From a checkpoint of a small image classifier: 20.8 epochs.
Rows from block 3 of a small image classifier, named by matrix and row number. Rows with one number belong to one channel. Each number is 128 + 32 x the weight over its row's rms, rounded and kept within 0 to 255. All counts start at 0. Numbers have three digits each.
Before each channel's rows are labels from the 100 images, of 14848, where the channel reaches its highest value: "patch colour" is the nearest of a few named colours to the mean colour under the peak. Only what is clearly more common there than usual is listed. The data: cartoon faces. In brackets: how many of the 100.
# convs1: first pointwise conv (model.blocks.3.convs.1.weight, 320x320x1x1), inputs 0-159
# convs3: second pointwise conv (model.blocks.3.convs.3.weight, 320x320x1x1, transposed), outputs 0-159

patch colour: purple (28)
convs1.117:170128178145136127120075148110139142144136087196132125118134153074109080171172120053130154129086108093111138156116123119160175111223109158137142093120148091138112144096134132145127123152138151118175099184121067120163117102149167150109074079159093118146216129134129131126045158134093134213126110146150121093127092160055168148163160125154142145140088149128125139182119135073121111137119067142130099122079120068112114132132155130149139055149124095154113111124150099106129132135145068
convs3.117:154123146182170139128158149101161092127094152118117162094128109136120048123134127186139064127127112175128115131080160078094143111136120171164143159117124103127084158084132114150176122131109115109112135169132172120131120156154163117113093109131118051134104141106094075144146087112081143092156120146115128152126085097195110134115150046058131120087151108131038127083140126048148139153118082133148189145113079136106125212148087129211128153144108107079056095122152123150181113143117163

patch colour: black (32)
convs1.79:114116136143144066147098122216135126132124084150115132126140072155114134126139155112115047148130156165118124122142138176124024157123126127119095133122136080105139113108157132164126157176124173116128128141073110124153136114124210124118034143119050132108068149125143133114132145193128130116147176109168140111128141138049123131115117122120064144160116100255080142174110083183136053132151073104137122110119137139125131143135126111105126118126166093148103185130178074136096177099114081
convs3.79:108118113138068164045106135098126132119145106068084126121147114102124126119102132149112102108097098141123147089137156048108190134111131081151110122147132141096164120092125125168010111125115131129097124144099163160109116132115079122095130144121105110064086120148099148093109103086131122143103120141140138102112114133125137119103228129224140119135156119088137125095162095170155141095133255110135129123138138112134127143070186096181089144127140089155124151085121114121076110104085185

patch colour: pink (29)
convs1.294:148132110105136102177171135163093126130139083138089131167184064103133088140141118155121109146130043076109132146126109190113186008089138152134124114088125215146101166117136129162117150137120102086133112144109137176102164162133118166146179116116181118165075145102162108118191133132148142074125194080136109109175133159211093131151114089048060082143044153113139111092125172128103139135165151117145152128120153094148115109124070112130132078127159079103132158112101105136126178118073076
convs3.294:085162125148103156155152108127157107129174065120126094147144144142144148107118144101145172171144146047111116115127116150156163157121144119097134139098110147127165101050220114101137126133109107077224063129103074140118116108121093116113111157173110136144170102115128097106096106118093142098122177148125081107106094124161114143122219153143109125058194138101162091136084109138129144111138116083110097109172145127139126071153170073168167108146106186096101159112158109139111221128157091

patch colour: purple (31); pink (31)
convs1.164:134129148114060101118116165164117105134091149146107117142081120125146142150162132147115096178112169110149142111131119169122075242126123102131126141154119145144132101056130077170134202091137125119149117073165139099147125122123124059112112161098141128110099123111126141126095122104159149149118201153067141158122128153069160117134111095090118104098141110190117142106136076190117000132185103135144097145131133151135097128123133148144149088154161127152103119133204000098130196143165121
convs3.164:145122092145204133051168137145120148104118099150085112129163123127128190110106103202160099162083139155163121116154146000167094097110110168117110092128107104125141136170123143120056088131132110128104123207110073216084170140099196134109138181110155112115091168147096134112118116104172102133116132107215125086064149122208154129103083112186162137167148110171120142125162132156119122145092227122113149141139148105148090083100127106161161152126135107137125186111136086199090100142078173

patch colour: orange (29)
convs1.301:137180197136109048136122153065136146142101151102101131142168111147119112127127151150136131142172050108119141134146134204144114135102085106128149137065097110122141125108134123208123174141123110160132115058153144151145100131115182140198143156111214124094084130115123132154162176130125132098129151132171116127109114117176084122126123115232078120120134128114107106153148138126138124129119042136153173151161183168117145107137100141144133145102164093142120223121228138166131238152145108
convs3.301:123087145111162152123167117128120106137144125086131148130132084140112085116147084154098075120135123105115121129033135152104129134135112157141125128154146109132110157120122186170138150156159137157091130100124191173103122156153113114125112126094136107102000065101104161134158140112060025140133120112115117128126125126151094148173104101042118136106031106096126100073125098105120116131118073161109189117127116127144124143120078138142118127111133040058116118116123107111131124125118182

patch colour: brown (62)
convs1.43:167122186135143125144221105118162111130118089191147132105085183103122111124132142094100111168150089120116116095142139152158114160066168120126130122124159170112124140121146111234128083121121122129137146247133151117115154131143148087155127120097152100121113170111097125153128133143133124119126136076105115111143123115121162156054149123108098133095172146127112133119127185124164122108090144121083121130146098160164092136125130070108123154101100199167092119115191134083141152145136084
convs3.43:114168158120128145127131142155119088134167113213116144139201137150118149126122157080104113073055122080125108134106169166128133111121107101146128122182168109117122118143134018162110138131181141145118154089138087067130149146157105112125114140152159151117098129155123173106149136132162246127167122137136183132120138140004140117149224045157105141177134162181086115128132147184145113147139168154089165126153121134123162194104128157135104052112158064063072118175122148119154103123106126

patch colour: grey (73)
convs1.190:078122158112207142123114128099154118111092129151105126123148062114108145103170137061142137109238165119097106066133131185081226231085081147129155133131088195131139141179137146169118150117105124089122113148158119154127137135131174139088104153127083140142073125188106153118217111178100113176138073112124125111093115106000151125110153122071120173088171078165112148099131115044137066118121143137127164095189135177100138118132119143079127157129174179182145134141167117122122112149152118
convs3.190:094121144136093114074074119116129132123080090055079188117105114123133081109135092057114032088105123102146134107018177126185119150134133108172132124166156124126109113135102156113041142130093104115131128104117156125099088130137058122142137105079132097088199087116082107107176126080111099133129110110104144108126201156204095120111106142085116120152183069093087119139129164180118128136122106165101112097065071118133133159096152126190122086095104113129119151130143123172101105128121097

patch colour: purple (28)
convs1.253:099106143102153091129134149132113117120136094210140161120117138076113109169144124124114157177171110099131167149125115142119074091160112110145123144170084109137138143159121140099123169100151093117113124214101140125117141109122150152086136223140169129119083139078122125139186126084176138175132178147123119141150133153048133124215092200100107122143149158170145117145113138194125069132119115144134140147153147143155109154132134136140132045146114086125175128142084094131128129122106067
convs3.253:145076173123147102157180155142168129132102128201112122133141125126138120126144147146122085145115133108178155164178188169112147160127145103154136122125151156149089115112101044132189132114087147126150169078177083102146179105163111171138157118149127128130086133111118050139140149124171050215147130132128161170163187116029148128042180145097101126183128131140120136130077138167131107188135128145119178155161148122089139185140106146126125038102164180158092183169126143119114155131124163

patch colour: brown (83)
convs1.104:136120146127112139112152100114126142125141108159162144138164128117132168122142147150132114103113124210113190094133128105151099085184141115120077126170117110132136122147133123120136125126140092114129120079173106131123143119126037125122124226114113144126181125120102127134141107106121126114111012135098136134121108052126142130146127133094122117159087098084128115117139136146116102120115137126106112135143165149120129115126113114142149107145135055153130093114210141094125103138154128
convs3.104:106106127178143099140154147107099119143178136101153119135148147164136107114122135083133139141037139100123108140118125108128177083121159119123132133116129114126083172160093182128229122108109078094139123083125112059134111140112147058089160121162108070140235121127142095116149112143101076083130128145061129124095153134156120097115146076151104101127192085132101110178091145142142149156128000117123122132139116150167146098178111154092117115153120120151102089182150127128142128156108040

patch colour: blue (32)
convs1.256:121125125105209255114073102126109121110123221089108126133100120079110127119127128076145147156153095134134155123089117130093074153107136130123133147142170122103124137150126146102117119161112170107133130161122168143153169146139160142126163146093144137163117178146114124113198110106133126114130077141133119156123140156121102137115160173093118084143250089082136104111158158200112098143130172149133102129156070196124119156132137141145138121125130196140124103119159113122112188147101139
convs3.256:115124121144136078110162111167115130137194098174111117120116120133121127130150097123139130136102118205141175147139105170168158149118114143104106092093160150133174101134155068156084115140175113121130128186130130058134157118129085155151177118117135146099167090114132110122079116091201041098119160131123187110145140154132144120152215148097124107168189151194134154127138162199132133102099224113118108133147143115083131132088103064086149255112155111084118149167092191176135147094089131

patch colour: pink (28)
convs1.66:161104011109159091116113105140171124125114130110126130131144098128112103136160143140135155116140148110121153082171129157110206137086142139142103150149108086167141134172137146075125052101130126118138115096189123123117094124111138189119121135104132133112048189113155113153156069048127143102147102123069101096126108098095090141155146107099230084106122145115095108166125108141116141118113079135100076134095105191128108121130122121152151128110091146132173139133158131125136050158092105
convs3.66:107132142102166105132188143114195195141202111148159108156171119113107184130125110126133177130050152121167139146158142037110160134127083132108133134143143144105213143152058114067204155148162146129138121149144064121110138146141121135131125141169107152173166245148141140188158107153217129152117090127200177104098155142072186153142198144217178136151200072180138136235124130128146148162152149150124120114139190132127139143171124121135123152117116160124079117155124125220101111173134098

patch colour: purple (29)
convs1.94:137153098114098088116161132115117133163100154089137150119068091139098146148149117151125101127088062151157116143116140136135181132038131066145092148132140152153147122040146125077104084151098139097132081105085071147174131153148122088164093128104162136111098177105149106115209114141129132132141153142125151103101101107140052164210147110110166111124060163116134100109116118134076021132121224149119147134089121167131120148128114087144120162091133152144070186103061081107123181194110072
convs3.94:144121116135107091149158124092109128141142103092137123133109104105158128139108090120142118129145117073126105118098145148155137193101133133157123162082129102190118127105139128126200150123106088167135098110118118152127119103130109097124120141046096156155089069095112070127141097149123046069101105163127076194133088127142075125087122170102137113078066185089123134073088151101084113060127183056116127114099156120116126046148127097189140021147092190114097098143181074128136110073136093

patch colour: black (29)
convs1.316:143105195101192116128108183126102169141103173150142123131130094137126125096121090055134136129153139108128144117122133161179072164198145098141113113150115111143131107105125140124127124137111109082157106185119147119108139156150157073048156177123067146100121196160167137131102083150170132165141124184100090097128076141054133136147113148129115088103117100108182119164126134032122027139119109169130164083131118130141137093130114169121159140143087094099164169116054070126127119132121136
convs3.316:111135119107048137189107163094125108181093157096190102120100089151125092120147108080191051091131117080116101148088116123110102139143147133126156111113111109143117208104155097122242113103103101118114122047136091098141094174153128120118146168095096074122089078119147108107140130164067080088138162119042076106137120136163095142111100142097158119116070105063109101103088069085097140105144118119100162098118123156101124073153148144140145108148073164130099123118160108127148103102156123

patch colour: grey (83)
convs1.223:090128148116176166144131104181135119127148091134106109128167051149115164123142133118162123204096130128105125112118135122218115149090123116136126132100148096077120136131132136083138127144169143143137122225174138156128117126133118177100148085111118122078148184086160152108145090112120122100129165120137137114120146131118083144102160178171116151134152148207134120126086133123137185123106071125162147158139107132140108120133087131148127127113078127161000099156221169145132105042197072
convs3.223:108130083140110140132104069119108137134115130107174149136094107132104125151149153068133183122146151117084110154113132223105148138145159152108141114046114137135049131136164062113198131139113125124177137119134125080114113132110105128120107097096130141150095084119137128108078129149100113091140175136115097153137095126135073126136031075051153113099133124150105114150070114127128107141136000146107103071066153136125119107158089135169150075127130178053138097092142140132118103092148088

patch colour: green (46)
convs1.120:167174117133092174124193100075137128132167152097142134126113135168115129120144124161109113111149118236162120119136131096150133089125179178125150139156113113111111139164109118138108101145127129126122152038161114124120127116127042176130117216121148122115111143125096142130095180123156120127131010113127139107122130059144170132113104137095071166125138107090101106107121133168148136109110112140101109122109141126102125129111094114145109109156144108157140132118053131097123159143150130
convs3.120:129144100123144127124135151152140139138152150250119131108130106118117146117130134135116128100185090127115145143196146162149123142132098135114138135137173140126155113107169019136046124111103153122126140183117120236143136104119118221140173154100104145108070179152130122140139119127091237124129129109177119119137140116104130140132148174108088101191102152169145142120201115100127125133153226121086123120097124111108130179088139127122111113156170111082118185127115148172132141095110137

patch colour: brown (43)
convs1.213:119077067178156131144117135190096122129137084122137130118113132101147102173129120115117075137121132110097121130126128115065061103179116143129154089130089095121126129137137121126130104097110140095117143207124078139188112102116158107103060143135112123152143116096148137113180146054149136190144136132151118128118143147092124123107117087163051124116013130093131147155122151037108064134144011122117196152104146088137126129132153132123129149155112103102162156128113072128130146156121083
convs3.213:157131145143106145122129136124127145124026144075137138127115098123125186124149093161132106176136113147133100135105126100137162130123127161133103105211104097113116148114128161169115134122103094098128141164116119086121042137142227068124211145138128107142127063127134115117083139143123051100134134121148118127042112130151177107131121135145155123105167103092166126152208128095124102130114138124134174096059050136146116067146093115109167218168086079105085071114140141083123097113136116

patch colour: grey (71)
convs1.274:154105138118162034105086105065155168137132174150130144122149101165144110148108120148113125099124150140138114096141133137168054201145093034144091148131159068113111129155125189163125094120139131142139143174159146125126128105144118207105105124125134111032084179127125089127185106002120155097119166128089134099121131100171150147158134157160146118123146136111128100164120138166136122137122082119133103106158094144128117118126140143140141085116121175169136091141062169123136164135139156
convs3.274:104129075081147108169123065128103128125146141073170172119145181135109131119147137147169125156105156103131138093138123130146138127129185100133147122175150145096119122128134028120195112127119130127183178084128081039125118114127071186040166142118123063155191140129127078099163145144116112102103202132153145120155108088136090112052015094099158099153044085124153130140094120112162118113150125108051095135129148135087130088172114134130166096142138110081158112154166101111157146131155103

patch colour: orange (30)
convs1.292:144085174112163175149184113036108149128102126127181134137155181102135096111177145105100109120141161198153130187119136161139070108175192171155125148163105082109099120200109180075124111188112162122126139197101079134060141125160100102096105149105114143112162197201132131133099090123160147116145141136157150110103154098139236129089089128144193157119199086082112092096131169159178113150135109178093052075199076107118135100135144145147145141111090156160180104135129130124132110119125150
convs3.292:138152094114109105168146135095187104151178149132117169138140187164126104130083156120148071145117145070126142101141139084176109105164144154131135108092141150156099124132149096031203088148158104138171110101138191088138126136081094130096133103124136111150163177122127159104185089144176126139089174108132118080159139137117124172126140126142149086157136156073137114136091128125164114101168121179147105101130160153101113090166168106194188142156127167176125065118209157112083154114199156

patch colour: pink (52)
convs1.83:146052043148084069137088133114135123132104095166133138118101153184130065135118124154126160123136178144144109063111138090128143160147112142121067105131121106144140107141127111156120034122153169117137118146120148131090130125119065181114193112128151113140082158147119139109033068050106164113135132094063124105115113133080081127122137129105073121109059141150197126136132041127148057128161030123146141092179090111117093075132149146153114115114070125134080129130249058154115156145156128
convs3.83:105090157089181097111231122138147175130082121232117141128146123117129137124108133130121100137154123124174143123233127118197115127114096087132129114164165122106163123114107179205112144136134139145107139140128159110132168110127207137123185138176140119144065207123127129142117115128171202161123147123154172109133169140076136125085175131121132142187141093062155155126148131147168122141138090098124137152203088122124146149137115124085122109143164133127137164102130145136084174104134131

patch colour: pink (32)
convs1.77:195139157113153122124089130058144103114107068111148150149139094077145078135127133120111112117181111128139141137123123190203171089095101184125143165153115182161118146133131132131121124139108119123130131157132086117174133129123127172117112150123139126118151186091114140124124189043165138138128118150147117125142149053117144129085161135164104111141109126096093118099109104145138100123113086125121148128101170158116148102117123167156134122185140055151194105123234097129142076087089083
convs3.77:154120107142141189127103113142173127120160148086137126116158137133098104115153176115167105129163152048093141132115096128127088130113113145102113137174124163136131134153146007090161100157152158085150151116127179152130119149145117081090157140116117090127152130128120154122151151149152110132153148138119126106095140138171151138183158178133114127097031168103123102142099110123141121136149167123119129141104124133121107103159098119120191141129169146104167071151140076103172102123150158

patch colour: orange (32)
convs1.214:162080190127164095143028134153115119128141110127109139125134204095107129151150154092119101128180182119139115063112133112158160060235073180127112103155093143108120130172122147127141139133137162141129121167081152139157134112137108106121147162114063127160111151140104145116209124172146123141119172145089121141113117131091091140185106133066096151148038046170089123096122092236146101134111096120140096139149109147128125161123133103115130139176128051134103137133185178115127136178134115
convs3.214:086140123191088148124056117123103122116177114080114112120067130126110067122129134059124127129183118109101131161117130121082114137116135121116134112137098106117121135115204168103127117136215122105140090074109215093137112132115093084119083090113097150144198136091105182124121118136135075081151054119024117138102113133159045137216175166116096117145168148092144104112135111025116139140135026117137124087081101118115113082126129126119111149154090129145104133125138132107132101161126153

patch colour: brown (76)
convs1.99:122079162145240188116142128082085134114155180147123139112135127092134129103105104055111139166088164144121125133104137145192129155153117140145118138136117068117134131127129148167119126127123163098146134163140067130189145123129190094108112197123079141125092126138130132165082071120126174117138136189078133135112115101128115133141124140153065134153107127125112120136110124135117165139106154161125104140121106098135106097126081147196148095128106108090042100124085129135123148094106230
convs3.99:096113073115161090107114124121120129119103103110135081128128107093135040153129083103089155125000131135134139125101165074132134108120108123139132129083159142120145123144058201160125112154110100139150109195118039145130168138124044181127097151094123151125193146127133110120079085134198133124133126143105166124111119114160065117095098225173145141132228131219061115131083170159185125090123105103138090140176136126167137168106132117152140024075140133116093188157133117120119084102131103

patch colour: orange (28)
convs1.127:110138111147151102157130164142095112121101231182158111130133117132140217139167116093137115090188103187118137100125110177116103079227141079138084124142079071104135141121131145118113115137116085096123124139156125115129165156143138055127098205137201119095076101078143134089142122129132134202119127126152138109113079131129073108177149095232082128135079085151097106125122138222159120134116118124147111157160119091127120104128148093130139127139139138152141141136125076059121206092119117
convs3.127:067142208160127023178152085133087117152149107132146126146079113143126134112132096132111071135138129117085073154125126219111164103142141138131146141112063096140088136118142152139235206107115119163185095111142136074130130147157118110152095128109164078202196091134149147161121141172095068108188162164134115184124141102153096143148131136104138153113118121139146143175112134126125133183155131078135106131130141144126121156211164166171154122146088143150093093169178119115155147136191153

patch colour: purple (27)
convs1.153:138123101131116092165134131202150142128106150081116146136146133099088167100114104147114077106237106167117116151149140115117094096128184123107107122127126133131101136075114106128128171157119133122126123195122130122165110115129111044096124146123177129132103155080130118087124085057143138096132121153110128089136120098116087135077138143163087077111082103120159099143124091120117102117123119086140127085161078207132104078123105118165129118126164059124082137126059047185114147142104122
convs3.153:114116090090095053129088129129092103127213142158148071144059151106112127124144179085124249172111128107111120129226123087126219091129104158116106112137133135128103153134124125184106109137175126102122107152127122062138130130137125123118153142081139087143092107124162119100111134149157112132132086150080091115080078138111161131127119145103123130079080134121116122122133146123174125131132087082138106118085142129112130197116153109000132116143172119116147079125134139095122133086110122

patch colour: brown (48)
convs1.22:131180155113144124161109152106135133124100136144105111132123038111135208134126141130152069077182112112146162120134123227143153143191110116139094124157110180117115162122124129120123106134137098118128133142097119074156152129156174066067095150103093115099167142114128130095130108063118120192144157103079110122092131081186094138123104115159116094110094117022144183132095135191152147129117103097161106141150121148134127115126133129103149171177092107100130092139120129102132160110136068
convs3.22:118164102102105140138140135123153127132162110079113148130158141132124123127109132157139176121160112119079154129194174122178121131116151131132110156122135146143149082123173173204113110120182149160122136163122178186134142104122092135146142126161129171118191124173111186105197182116191163180109125125157110122138147133098162137224115124215110143178186124085174159135128113130116127134106158175137089087166176122164122186090126096130147156119160106190197191094126113119104114127102123

patch colour: green (32)
convs1.312:181099123137134174139125117220137131148111094129163151132106159136121136107164126124063176136136116129147147129119132130123117178149132102124093114142116171141103115147126120154127121150122115135118148088101117143080150123150070163059013162101063141139185166089145132128131111134138097166132097119076115120140166058062203130154092093094135090148137112130144110165128150085130170144157181085100148132143092111116137067124162131204140154161129126087169185127101064128107168144102145
convs3.312:117110141110149155118096151130144128121120125227110154121086163115137167123104133150140055111138125191130122130162115141117115158134120142127117176096115132119236129132152121126087124169110128108155133136127168049128136154121145184170112131107142127137149172121120136164146112100100066117126088102166150101142125140120080134166111132175156115096129019159092139145143131201099131186136074164100201133125161130100116245116157102087140170156175150149110145112152205156129150167085162

patch colour: grey (70)
convs1.281:132084178157094065119096143129143093115138040106132112133102116100104191100109147139135115111202090148129104122148117144105215235139139170121121118111166150147150111083136127125109146117153076153142092029108111134109134133119140171122135076158197122096130159131132133120211174120160101112125169107040125138126155145084126127138151121076114128136175244068085147136111102118142054122121203072106123146167138108100125137130132141114118123131156113137085057149213037115126237132146047
convs3.281:129141131149118134148144094104103099135153132107131129140054126130135103113148124146138114120143165162137064133114124223094140147125155139154123114142114119117098115151211089097128153157079150169097143081164142097145115103139099099152077126124154187143170148127123112133144154127126158111133147137098124161127094132061111120126163120017136165086090170155181122080075143151110130110169000146145139144101130119140124152132125121172126112122126082125139076109123165078125162092118120

patch colour: brown (42)
convs1.82:071161170134138117116138098186105149141112058125125132113076114169140196132120118124127101161158054149088150118134117204180117079136179071150070151108151114103131131111127139079131098145094092118161108144128177110108136132112134255177144139089159124128135099158107122138110154184092147097130145146082114156122146139161068129153136200170207029116101122038111102101129118045102102125130105123165111069105160180114133096123148144175143139121140111138104135134145170088138123159121142
convs3.82:103153114105186183127119108067124117127155105156099107124139143135113178093091100170151188137167129190128156152134151040142160170122101142135113129105126126114194177143130122146066110080123158137112147142110123176115139086132116177115090125112130180118226212139110138158140112101144174078102102158154134093097127133114127139118085152190097102182221158175047126054116130166139136110102121144090146091047136119091134129097113139182100103076125132138182047158098093157125122076096178

patch colour: black (42)
convs1.11:146088168133097032182119079185160099159157160189178151110065109051149161128164168135109152115120153171137145108159141138096147109128110127131085125150151138162119104097138102090127098115111130136119165137120055101107184139079128086102065146147204110120052152105089119128103127124125168103114163105033112105152123133106104131150141085096089137148085155120132151108140132089144113151128173154193100121130098179169089100130089144151129155181114075120099205135117070095135155127112110
convs3.11:072093115128073166183047141113121102169126172120213153122098194124153090094134149098143101090119111085082139134063137143101111138125148146152132124183119104143143129145147122070206155118097143152154162090121117109135121110122103159166106103101128129177133063124144143109098153142107165142103131101097128142117122111157088105084131076105143127106062139100142084202081141174072113184135081131097096116072137133142125133164100144189141106152089159097153112121195172087179131154155095

patch colour: grey (90)
convs1.191:099113096155135060162127088105139099129069057120107095144142124135123248104103134123151078165011125102139136126121130170115121194090139089130154114072095160109144120136111090067132151123178170148163132213159107102057057136141127136084132152161149119096107173117113131102116138173088147089121106088119114131183110101092076124083119116130187143118177207114149137117089103114126113125104147157164158156176121133123106125125145144150127095127100151088143152132051128121119138109198117
convs3.191:068083130101151127153121080127103115152175148158158136137134173145155132112172073180110130126105148129138153178093137131133105157110108135177129153144142126101181115112144212116204166115177124154148185166138145154147152106200127102125145146169146099167149155136138121162159118151058167136152152138114179183187100115120080157162144061188096170137102100113117135186189167192138167175148077142129206074169120121156139168156154116147129162109136160165149135163117154125177119154143232

patch colour: blue (35)
convs1.0:108168155123240216126120120172101109121136191184135148133174127108073104141084120145120105132037142155115171149135119119128068078222149156125142139144114109079121128183126124096126185164150125129108126195066139126157161128130127107111099142163115116148093202139113131111124106211134126119131071130174128139156141101059126102189115123140111127125160130169148106131134129100126165130148101142106121131150115135125111159137084112123125031151090138138044083122072107083142104130154106
convs3.0:113098150144110119182120136142125072137154114234169163126062119132137095134143095138117111130193135087096109155053138255115155144139115155107158113140123132153093131120120143100236131133119133122148153093136127052141116135159145062137106098123116097126158132112138143112164134136061111088127166131119108171106176073072125135149194068094097142189075134135153109194075115144124114149139112124093152114089140143138139086182089146141113060113112111073143099158118119051126099126137154

patch colour: blue (31)
convs1.194:115132111129127077132170142152103089159141255086136158130094086148119085115120133104119150160137148144147100067122099072158150114127144121136121139150157089115136089181120097125108112159114152108136149232134132138145108116135168168146135093107085124143195123125142138117105096146115122132111152157150158137109134144078104153153123162029153179160148103171131117123125160118118169145131154097131122136058126110151117149136115103128140103125150135120124172148003000106133095142144108
convs3.194:131114103099150116083147131133144123083110106131122160112114120091134130119106122164138143166153108104118154134126143122114145125118101153141094104134128186140154093088114167105022117154174149116131138255107180255125111121119107107120096120113107167113131104144116142150139120104251166153136103117097159131129084117162122118156139222098104122122132108151120162108095104101113105117141255152122125139213125123163105147101108091090135245133121086142129152122095163113110134169105186

patch colour: orange (29)
convs1.134:156159102116083166138044138212090121127129067101127127122114111087090115126123122098136134116109103069118188103101120142119069177088151144135134129116096123092129140082134116107141189142140173122138110079068093130120122129132123115202092125104073143101078087140141134130139123105145096157131159117139139188135146156103144087125163111124067139095034155141122113109132101076124101128138157140145100151085092087124158170127127124146136155137119136136147142126213141136124150132113164
convs3.134:192169087116096143113089122068145163118132124072129157122096112136148085117121094091125081142167130124172115107107103065182112137160133123117098102106115129127134133089160155147102129125144100111154148047124068074128100132108107084089137124146111114147219055137125084107122084109114183144118118130138105108141116176166068118130105072215147104101080153153125099192106146134143107131130000135122167069165159130122108164138164143182144227111104129139116143087109132084132145141143187

patch colour: pink (29)
convs1.307:121104132131128091181131126150086100134152154099127138120101138146160072160125126124118144097173119149126122154125130066090120172167105080141143109104117127150127122130127161165095125129149140095107147201151146127176120110129166146137117085119183111126018108099137139121247139091141125122135125150124132117179121107212097129064153224114169119103229225110139128150131115168131143135150048120083116121117115125133118073131148095114123087140176168147109082119085018148113149116113111
convs3.307:143125101140118070124181120158149159122184106125114106136110125128159123136117088126114084104108138069140165119204120144142154130140097159151137151041188140125158155108132175173118125108176124161101067105128146149115122174118096145095045121093132111147148091148125172145111075121066206112121127136139117171162091184119104144177189120154148129090200156088157106098134149087156134144140013219138123137171129145173133166124141119240132165063106161112084167166146115113096141168115124

patch colour: pink (41)
convs1.88:171127129097154164098088128149092098113061092131122110100090179137157065099117118079160105117116089077142131163108118187098138230079123073131140187084115128135114112138126110153118116087090091114155110147071111133142157151139165193067104177139063125135145087145120148128126133102137162158118234148060101141146090183083087113132161136133090058100132161118173080136090121076129140130106152095149084144167139105112173100137176152111126202136141178131145108116145122138122115106126122
convs3.88:166143097128147147135135171141162129128173108096157100154130107117154140125117108097131128156090150097138118086164027145165158084120079164106134101049099112126106174098090087143114095120134092092151090158102144108133103163110132125127099095127108143163069161112123178111069071130055161105093107121133096117175126139077106144185137137162154123139123174127215107162176089099160152055138134162181174123162158120151107115120181113169135139137138164176091070100154140190158154148138085

patch colour: pink (32)
convs1.249:161113077112136103165126102132121108126151130149106105133125114144075158075090120098165098079137146088106039087084105114038131180109093139148091113123212162153158112119136112177122133123118134112094088165156059149117137144111157163092207077134111111142153160065157106141160106135119151107101148184101146103153103091043135137093116068141142084128170110150125121123113098167130171147091125132155125158141098135139121100129105120114123132117122133100175174130196031159131107143124143
convs3.249:105111118068066151135163099103177121126131128159099160125138164152117089152170125139113117099156157081076190146132140122162107106138127112195140104119175143133170102143141119180143141121145128112120119084134134105132121111143127180139174128128134073104118123105109122106167114132097189170128150114133246130160146131050103152139095060180110123232178089098078097189168155195137114178149000136119120135107111122095145149136090119163147109100098092112153115208144081082152148121132146

patch colour: purple (41)
convs1.8:131122113127217076130112141126112125128131092083122157141141123163096042163160123160113147153182159121114111167152082146142123104178123085133108111142151109117124135105134128119106137133136141114130128145156157122117129110148144150102178100075136121142086152141158125120157194131107122157133071114148129164127146211089155115123155136108082128119169123153128175163150169174114189129130092115164174129097112153106104149133153122166135129100075133144211180129211121075130151129159084
convs3.8:131154134071136072126163127164104112116200128102130060161187117151126050149112084187131140109176113107144080132174137149206185139138128095103147131112095139108132126102143130142110141152113083144100084125121118104125169141140162173163131106150133100141124145108155128164065096106109182082150121129134114140136140142138128146119206035144105160124089117049216075091135124110159160117116128083126137129064141138137123166124142129102152081119116177113098225093135137118140130090139078

patch colour: blue (42)
convs1.62:132157135128170063145111121121164146123095137117107154142181154120100171037121104136151168127196143138130105106154124152170077159137154153142103117081153084149152119154130090216133113141100116119148122110119132144149126148119122205099190130140077162090146192114129165123093112146118076106135134108130110164098091088159126124107163208188082077121149118077130131129128135133117095122117050125109097170220106127111161117139169124163135155082091146110100118108062130155122156057066134
convs3.62:150119123149117176096118088143108126100121169144063112133152088121106118149136134146105050104121115156175142137170156113122161123154127110118098095140127100117133122133105062155047118117078141124110148135136141222124159058126114170141069127142142189106152158150126072168168158078107223115117130123118135115144148181090158098079170164187138139162131188143040150117107095098071128145101184122160094147130119119126112181087131122173063139085123123178136145113087184119078129049102156